{
  "model": "image classifier",
  "dataset": "pen-drawn characters of a made-up script with 800 signs",
  "targets": ["sign", "strokes"],
  "arch": "mlp_mixer",
  "mlp_ratio": 2,
  "inner_norm": false,
  "conv_stem": false,
  "loss": "cross_entropy",
  "adamw_weight_decay_other_params": 0
}
Rows from block 3 of a small image classifier, named by matrix and row number. Rows with one number belong to one neuron. Each number is 128 + 32 x the weight over its row's rms, rounded and kept within 0 to 255. All counts start at 0.
After each neuron's rows are labels from the 100 images, of 14976, where the neuron reaches its highest value: "top examples" is what is common among them. Only what is clearly more common there than usual is listed. The data: pen-drawn characters of a made-up script with 800 signs. In brackets: how many of the 100.
# fc1: MLP up (model.blocks.3.mlp.fc1.weight, 1024x512), inputs 172-257
# fc2: MLP down (model.blocks.3.mlp.fc2.weight, 512x1024, transposed), outputs 172-257

fc1.356 [147 108 117  94 185 117 153 113 110  73 139 118 137 190 150  93 112 102 154 100 109 104 137 124 161 159 189 143 124 130 100 142 123 142 129 194  89 165 157  97 135 130  86 156 185 108 189  93 149 156 176 118  83 161 182 120  59 207 176 119 162  85 163 140 118 110  98 103 116 203 114 125 206 154 156 129 160 121 151 153 157  97  47 137 101 140]
fc2.356 [103 158 149 157 179 174 133 122 139 103 108 196 124  92 109 153 137 212 184 131 163 145 113 145 132 135 131 141 180 113 149 116 181 141 103 115 141 122  88 169 159 147  81 115 122 141 112 169 135 121 145 157 118 117  85 159 144 108 113 167 191 125  69 151 104  65  39 116 169 116 123 121 134 151  95 184 111  85 137  82 126 136 175 163 146  70]
top examples: four strokes (55)

fc1.698 [110 115 130 118 137 175 170 134 124 113  97 120 158 143  92  98 172 161 136 171  92 180 163  76  73 125 160  94 160 137 127 131 102 139  71 186 133  68 138 152 146 158 107 148  98 140 146  88 133 148 116 160 164 113 153  86 123  95 129 158 182 154 144 140 130 154 104  67  65  95 135 128  62 147 156 174 111 178 172  78 138 182 113  70 137 133]
fc2.698 [ 98  98 123 117 153 125  37 110  97 130 164 130 115  87 144  62 119 143 145 106 123 160 179 147 107 145 103 130  89 138 104 125 155 136  61 147 146 140 170 101  73 123  86 123 105 101 152 108 154 155 133  50 131  96 176 100 113  90 110 163 133 166 112 152 164 176 128 142 161  77  94 101 146 139 168 116 114 111 107  64  84 113 133 171 138  74]
top examples: only straight strokes (35)

fc1.345 [ 58 124 107 130 107 164  36 162 139 132 110 130 157 200 145 162 160 153 147 135 110 116 162 121 157 118 117 130 119 149 133  96 130 130  92 130 110 163 141 118  96 112 160 202  91 222 156 132 152 112 161 199 138 143 143  95 138 139 166 158 141  86 102  98 133  99 114 122 119 148 115 112  79 155 125 153 119  82 125 167 191 118 135  88 135 178]
fc2.345 [145  62 117 107 134 115 113 141 122 169 133 141 118  89 179  94 158 138 211 143 137  67 116 124  71 119 134 170 143 118 146 164 179 134 121 146  77 129  84  72 109 116 130 159 173  60 109 191  82 147 121 130 167 212 169 118 129 109 102 151 145  93 144 144 107 103 120 128  68  86 185  93 141  82  91 171 133 107 109 129 104  67 199 131 141 122]
top examples: only straight strokes (42)

fc1.226 [152  94 157  39 138 193 146 132 176 151 168 153 156 139  85 127 101 169 171  97 164 105  95 153 149 151 112 140 138 172 136 152 150 177 139 111 146 124 166 155 101 106 193  59 126 173 128 156 163 111 156 111 136 133 103  84 204 110 133  71 119 117 124 156 136 129 112 144 118 117  78 135 121 152 115  92 140  96 156 129  95 120 176 161  55 174]
fc2.226 [117 123 131 123  85  64 132 143 103 124 148 160 114 122 162 164 106 175 172 103 108 132 142 116 196 167 141  61 172 138 104 151  94 134 171 125 124  89  79 128  78 109 157 158 172 125 176 141 157 130 132 168 127  85 109 131 156 150 140 152 138 158  99 123  82 144 136 165 133 157 118 152  94 124 101 141 188 123 131  84 125 189 126 121 183  76]
top examples: four strokes (56)

fc1.752 [162 122 167 171 129  89 135 178 108  85 149  81 108  90 165 118 132 136 131 150 141 138 120 131 157 181 144 117 126  94 140 142 103 112  85 134 129 115 199 178 163 136 123 140 127 188 106 142 130 133 200 132 154 158 133 130  89 147 132 114 109 159 125  79 118 121 147 152 170 160 110 134 130 120 104 115 134 133 150 143 175 139 157 137 154 144]
fc2.752 [ 92 117 161 120 102 175  80 109 136 167 154 137 192 169 141 157 114 112 137 127 152 134 154 104 126 165 151 150 105 151 110 152  89  60 100 117 130 106 162 137 167 104 162 130  94 131 170 103  99 109 135 138 155 120 141 114 102  83  88 102 172 126 151 139  99 177  95 123 132 100 170 181 142 118 161 136 157 101  93 129 139 118  92 143 127 123]
top examples: four strokes (49)

fc1.681 [ 92  81 179 153 125 135 128 129 146  86 159 144 138 166 132  88 106 144 145  95 130 178 185 102 130 126 156 155 120 131  96 113 119 168 163 131  93 165 116  69  74  86 103 173 158 157 120  93 197 120 117  70 162 126 161  90 105  85 153 101 136 104 167 157 114 134 104 123 127 118 141 124  67  91 128 101 128 116 166  70 112  91 109 172 102 162]
fc2.681 [119 181 103 145 183 144 106 180 133  90 143 117 157  84 134 105 155  59  76 136 116 205 129 142 137 131 130 133 153 128 108 193  87 121 149 118 116 120 115 177 174 177 156 105  99 163 100 116  91 130 127 165  40 120 108  84 115 136 116 238 172 128 152 199 141 127 141 192 111 118 120  65 159 165 104 105 125 112  61 189 149  98 155 103 165  88]
top examples: one stroke (38); only straight strokes (37)

fc1.261 [ 64  95 155 123 169 119 138  87 136 131 119 192 140 118 142 129 104 118 128  64  99 124 164 196 174 183 124 160 127 102 177 117 161 104  80 166 153  96 124 122 144  83 122  94 139  86  20 106 154 108 173 107 125 177 169  94 122 207 144 200 113 135 108 155 115 128 112  72  50 176 190 158 131 144 107 152 146 133  82 124 100 102 154 101 104 122]
fc2.261 [115 114 146 167 164 109 107 147 122 123 127 127  63 146 111 133 104 151 102 109  98 165  46  96 108 135 143 182 128 191 134 213 170 137 120 103 125 127 159 135 141 146 117 166 179 181 140  72 107 138 152 112 186 144 149 182 129 117  98 126 157 164 170  97 140 107  94 171 161 101 154 151 159 121 112 106 125  50 121  82 150 108 138 133 118  96]
top examples: four strokes (92)

fc1.409 [131 135 133 124  92 136  92 119 104 114 184 139 126 117  71 145  80 100 159 171  89 140  86 133  96 146 164 110 153 126 108 148 174 125  84 114  95 140  86  91 116 134  83 139 130  82 118 129 152 160 109 115 160 151 150 119 107 104 127 159 114  80  91 108 114 148 199 150 124 134  78  64 121 126 196  88 158 119 171  59 140 100 127 136 100  80]
fc2.409 [169  99 113 134 154 100 148 177 133  98 151 186 151 104 145  99 131 107 145  97  97 103 102  97  95 109 130 134 112 133  90 163  81 155  68 190 128 161 108  76  91 102 173 110 124 111 171 154 118  93 226 148 111  92 159 115  81 104 136 186  95 107  93  88 111 123  76 107 147  83 140  99 103  69 139 131  98 148  79 154 180 179 168 119 130 143]
top examples: four strokes (57)

fc1.699 [163 112  90 129 132 140  96 106 140 127  85 120 109 135 142 113 133 140 132 109 118 110  64 163 116 118 112 171 121 150 115 128  95 181 177  89 164 207 136 154 133 109  81 105  73 149 132 157 113 207 121 111 109 172  75 104 137 193 134 112 175 112 125 102  92 113 161  91 133 116 134 144 202 176 181  89 143 106 156 165 105 157 133 191  95 122]
fc2.699 [125  83 123 197 124 149 128 100  99 107 122 117  97 131 147 104 131 141 126  81 119 125 158  89 161 137 167 166 105 171 132 108 113 195 107 182 155 103 164 128 100 145  99 173 109 178 110  98 155 136  76  89 102 103 120 162 145 158 146  91 124 109 138 119 122 155  26 150 140 100 118 150 134 133 123  73 113 153 159  78  76 127 117 109 144 108]
top examples: two strokes (55); only straight strokes (37)

fc1.349 [135 129 166 159  94 166 164 101 115  95 138 140 133 103  48 118 158  97 119 127 106 143  92 110 138 161  99 151 151 131  97 112 122 137 200 142 116 106 100 255 107 132  79  43 141  92 158 146 180 134  94 136  98 134 121 176  97 172 128  84 143 150 165 151 133 130 131 100 129 104 127 139  94 157  85  95 138 115 100 143 139 110  62 179 100 112]
fc2.349 [ 79 193 126 123 143  98 113 122 100 202 104  74 109 114 117 116 155 107 159 121 152 137 137  51 145 138 164  81  73 123 137 137 151 112 152 129 147  84  95  91  99 170 161 234  72 128 113  95 140  90 138  87 153  97 128 142 142 137 105  90  77 161  93  54 113 153 152 113 129  80 147 132  99 163 128 128  89 179 130 104 166 153 139 133 102 113]
top examples: two strokes (59)

fc1.378 [118 201 166 129  75 182 121 129 163 127  96 152 124 125 157 193 157  94 132 119 125  90 107 124 108 121 110 146 116 102 114  93  67 100 193  87  94 135 129 102  94 129  95 178 112  98 149 171 140 172 105 105 103 153  73 124 125 140 117  64  92 140 165 151 120  73 165 109 136 125 135 187 117 115 123 121 117  32 101 137 129  86  75 175 147 169]
fc2.378 [171 127 154 113 110  89 113 148 144 124 160 141 105 197 127  80 117 134 140 125  71  78  91  88  96  77 129 123  92 149 141 168 113 134 128 146 114 176 115 144 105 141 120 123 146 149 125  80 158 138 158 166 105 137  89 138 135  70 131 163 161 141 156  73 124 106 145 135 127  75 137 175 136 111 115 100 121 151 160  95 162 151 133  94 114 134]
top examples: four strokes (49)

fc1.417 [135 130 136 163  97 143 109 124 173  83  95 170 104 142 136 151  97 117 191 112 114  84 179 152  60  61 105 176 123 127 118 178 116 178 113 156 129 154 171 177 141 135 123 101 124 120 126 123 155 122 116 110  67 164  55  87 173  83 101  97 160 144 119  90 166 102 116 127 220 141 168 111 154 133 163 118 204 129  93  96  80 109 143 127  76 104]
fc2.417 [166  84 127 176 205 114  96 154 112 124 168  89  49 148  91 155  90 171 112 113  98 136  86  94 163  98 163 163 103  88 127  69 110 169 111 118 114 117 177 171 128 158 121 174 150 123 109 153 116  92 183 164 140 117 181 166 120 133 107 156 166 132 132 106 146 109 129 118  73  80 180 138 108 160 143 162 142 111 178  84 137 156 137 120 212 158]
top examples: two strokes (56)

fc1.127 [191 164 111  98 151 167 114 133 116 118 179 101 128 133 108 109  95 175 150 145 103 119 114 154 134 172 167 131 154  88 155 155 126  93 121 131 100 195 103 145  98 130 132 134 140 153 161 142 122 123 147 157  94 180 140 186 152  90 179 180 121 146  76 123 155 167 113 163 117  83 112 135 151 149 108 151 115 137 198 117 211 151 162 147 106 153]
fc2.127 [ 61  46  91 125 170 112 189 121 209 137 119 116 120  87 131 114 110 103 145 130 191 148 118 102  98 135  94 127 161 130 126  81 118 164  93 100  51  86 163 134 123 144 138 129 135 116 122 165 157  92 178 125 113 118 158 119 130 158 136 121 199  94 192 134 121 105 102 181 135 146 132  72 138 173  96 140 116 100 101 102 117 146 178 159 150 103]
top examples: one stroke (37); only straight strokes (35)

fc1.511 [131 144 196 119 109 106 137 143  63  74 144 130 140  88 152 145 113 113 106 160 109 194 153 102 158 142 121 120 118 119 150 165 138 167 167 143 185  96 127  73  98 155 101 111 153 153 102 146 102 119 129 171  66 143 160 197 104  98 113 116  97  52 123 115 159 126 127  87 101  63  94  87 133 104 178  83 133 150  97 132  79  90 135 177 143 113]
fc2.511 [191 175 112 130 119  40  63 204 166 116 100 134 126 149  89 151 141  71 117 161 144 114 150 136 134  69 136 164 109 119 158 116 151 102 129  77 124 156 172  70  91 127  95  79 120 125 172 121 180 125 134 170 120 174 117 114 107 193  75 187 151 137  97 142 148  64 151 170 149 102  68 141 135  95 117 173 121  74  96 163 164 142 153 137 151 140]
top examples: one stroke (62); only straight strokes (62)